{"conv_stem": false, "register_tokens": 2, "lr": 0.025, "nesterov": true}
Rows from block 3 of a small multi-label image tagger, named by matrix and row number. Rows with one number belong to one neuron. Each number is 500 + 25 x the weight over its row's rms, rounded and kept within 0 to 999. All counts start at 0. Numbers have three digits each.
After each neuron's rows are labels from the 100 images, of 14976, where the neuron reaches its largest size: "top examples" is what is common among them. Only what is clearly more common there than usual is listed. The data: fractals drawn by 1,000 iterated function systems, in grey.
# gate: MLP gate (model.blocks.3.mlp.gate.weight, 384x192), inputs 0-63
# fc1: MLP up (model.blocks.3.mlp.fc1.weight, 384x192), inputs 0-63
# fc2: MLP down (model.blocks.3.mlp.fc2.weight, 192x384, transposed), outputs 0-63

gate.137:490505518498523526455510467515511516505493517573478524502470486506496511482485498450547494477563491505504479476494505480463494525468498514469527458524492508480514528495520440527520501424525447
fc1.137:497489463487541510487508500503522502516493485552544511518508476497502502495508486475533451493512483472503477478478548517447520507527499508502550511505532470552489497464509484501491495505509487
fc2.137:473519475508443502516503473501487495528512511520473502535532565497505476510481474463516454472532473509519508530481513508505542470491510522477492518514534546514503491483487511480491518434498511
top examples: dark on light; dense

gate.288:497510526502477505457481515543488500514521432487515482532522474520496505454501500460474521502471493499516548529518534528508521475503469525525541519480554530531501491533453480497529510498501466
fc1.288:514519492499534503491484513491511494528501519481530511507457575506482534491510507513503511507503466564474480511508495493461533475455489473479516462487507498482408524475478495544518576516496528
fc2.288:509523491462502502524482486501511486487530505470500519542463477470478505528519479505525496505476497524483523539580504494454512526466510499509545476525509539461442454498486451514477523505537516
top examples: sparse

gate.349:499482457494520478519471516481455502494490525512501514476484503550488497514524512514492518492491521480550473519489483522547488497532535469469474502521492503518503470516472470436539495533521503
fc1.349:491521515505523486538504575471534514482519437464528515539518508502522485475440495517506524469493490483526494517532500532519490477533537467540521458482520500465505511472508517528503493449519498
fc2.349:502492542531555511507492532536491456476471490492504494506477520490494418498492504491517462483518510420521470486494513521508480529516509490503514456530519516479533527523515480505526450483521521
top examples: sparse

gate.27:517504531507499478498498478476513508518482491494453519513479491522489482515488498527494524521527558494507490522472463496512505521489503490513468440513524488547530491590481453478520490516486502
fc1.27:504555484514506460471496473504456530533505487517469471494470521482488502480481492477459469527481502495524483509457494503492474519462533464504465503494539483500521518514449510508458464495446501
fc2.27:506538528526481525471547528503492495494494509488488481532507510495519536442545516510504454517493490456544524490489504442475466534536482511492485507492489488492521534508513490499471481497450492
top examples: sparse; dark on light; two maps

gate.38:506475469492489489519509507536435514481497476530459495494492499514491553472517482522469531463492475473477499537523480531502505543532488488500496501479497499480504511498486486490484503515474494
fc1.38:509482503493503477554477470503465461459548509475524519513496470474524496522486489539516476507456496471514480518501501502542527450492499544494523484489515517545532537500546461500502504461522505
fc2.38:512475496452516520523500487489480462469532466505463460517503508535507489486447504544532525479486506432441513523521504503521541511498511508507510478460526528558516520493478499462519472489499483
top examples: sparse; two maps

gate.273:507482522537521477537520496516540494503530560525469488522546497523465531473470481515487458539509470509507463482490510491459497497511477526471547487510505486528493470440526542506510481491481478
fc1.273:499466491489506501483530487548452547449557517467548520501479537485511494486472465483467490493474468472495520478471514482494490494488517533511478532465478519465510468457494514495483466499478482
fc2.273:528496498548473483461512479470492484487526521502482514456526544482482484521482502501524484511487492482488493513507512450497478487517534482518526511524487526492475464464485461551500481482475488
top examples: dense

gate.134:502531503505532492556520518431488453486512458502498513494474492447479465497481542506522505535512489491470489513566513489485518500517487501452491510514480497473534541495454504465490479551503557
fc1.134:524513516531520486437488531473543480489501523510472461493470510499513511481490541483523499522491433485482485547535513496521492511498488541472490473502483498497505514503469485467467496495451460
fc2.134:512520522494479497427479525513509473464474519498495506488534525471488487447523470509472506511517507501505514526476522486485547485456499513472504531474475482492481459547535475479461461476493440
top examples: sparse

gate.303:489505486517502448496471490497471509528533456510473487481527478479541500508483471528505494498500465511510531478463496472542485497497495522491501461528519505503521497505498453536538559542499515
fc1.303:505504516475501523497538486491498511492478516507533471534513568460504455493490535442523487512483518513482525505510479491476471530466480486475502477483525506519484433465507510506534476484491454
fc2.303:494454523492505538494510515488502494514521512491486477489504526470511543510507497455514499516475484518524519474529491447473483475461482507516508504528511509477542505529501534512464480529468490
top examples: two maps; sparse; dark on light

gate.109:493469504495474459484501531485507506541518499500502497466526457473523533487501503551518502479505539504486507504501490496569456504486545469503510460488508446491519506480455520541506516493552493
fc1.109:496481500522529484491480527485503484558498496486516526476506479523508524484469499507499484501561532491548506490502500539557462549513492412471494455520494491534552484530487491534495503529507513
fc2.109:511501439480486420526511518533497484518484479503489510517527493548512485483461512501494497523556477463495486509458507518528498506502486500503446476512472492548507495539522474500499504534518526
top examples: two maps; sparse; dark on light

gate.310:502490537520479487493483536455539489488519478507491518534470513487473526521516502500483482458428491530502513520514487485463496491511516504518516540478493533559529512459484482527536550446539480
fc1.310:492540500557479500437540476453520462528501468486495457495510487509478504491509498517481563515530499515507515500512491488547459478490487456523491497529491503531528485490465554492525516486552531
fc2.310:502485505442500482496534490513428500470477521483520479508518525465483500485492462481498498466491531519531495516512528476494512461515450485513513503522490506490518465499489513490517523516455530
top examples: sparse; dark on light

gate.383:502479483527489502500498471501485521518503501491485510486491510533511541494460517509530530486538515473484491483503510495523461516529512516504482500490485448484483440488490483514475500479489494
fc1.383:489518530530449476480541544487529527465474501486514517489532511520473453497509473463494460534496464551464466487502496487508461499468504493542527521525543500478545516498510500452496537491536478
fc2.383:512508520515505462496533502479538469523506564529533519491489501497487470506504480496510478511518456496531489467512567500493471491535534455481484508512488545447532525501488508478514535475448538
top examples: two maps

gate.341:504451499490526505478476475474467504514463504529494500476478496514551548496530501513522517527486476487484508522515473473497534430517514480502534517498482527525466473513494465512503458578515518
fc1.341:503487561469502546455443460498511495504498498494520520486542452524534536536508510506488524502514466452499488559510482517488492503513522458456494505484503521524480575483497496522512496496508522
fc2.341:496516531481503500460532463515546525443476485462531529493527483499498480462516532480502512471511490488553528510507497524487513474505529469498506490504515524477452536503488484503517494498501502
top examples: dark on light

gate.372:508480477457537517515467524481463498505519528470498531540457494496516524506478482493468495448498495491486532525481495506492493495481502502514517457517523527484466532499490518485539472476498480
fc1.372:508461531506521474483477512478479519527501464512519518505554479480492432533479460514523493499479521509452477502471490506519468508516507511520517524479460466476512507524477513521504481501482523
fc2.372:518543452496465514503512510500545484494519507515481526517463482466504482454504521497542454485490509506528519480510543504467520540464546477485519511513493512528489479495458473496503552536489516
top examples: sparse; two maps

gate.167:515547487551519538451544499481488481485521507527504490470494506488477520496526531495428459513493518522498488460473498508500464510499466492466503469476521495496464541494474494473537493509509493
fc1.167:503515504543476466470516471505482533529469544518512500476474466504559507510536488493435487511532463514528529486515454516487471460489490540514496456507455514472479490537510519481491537486503463
fc2.167:507491518469508456500538514497499526498541504509502486489509521475538520504525495516430518544523462537519496527502446458474545494473502541513496476493432513514478501516513522553506514464512488
top examples: sparse; two maps

gate.186:500495498549449504500516503454501523497519484528459462517443461497504517534538456469509503516515499514477482524518480503502488506554523510501457534520518469493468464493515462514491483526470475
fc1.186:508464506492475508466479474466480508498532491546533538525502489486525449510489488457444531445462506485483529486481499487506521477523504485533470488527467506507540517509504539493542487542527445
fc2.186:531492521529495490441530448433492559460457481531549493530499544493517493502507475530458501476479478507529515504492513467490501470488466470514495467492454550529537501519469524483508471527532458
top examples: sparse; two maps

gate.29:499535501470508492477505525483470449504503463489507487489511493470526522497477510546505516492500502475469506486460505516507505485528511512526513549526485462497462477512470513509538520499459509
fc1.29:502540513475456475533489524523452499532486450499499508484498509495544521537486508534511538506516501513490477488448515452487462519518505518472483522509537468479462498518506523465480517520469507
fc2.29:464502545516491474515503482488488492494515500498523526512520529467532520528479514502516471488522522538455484480472539470454478478496544455450497527517508495489519516489519540487507551510485482
top examples: dense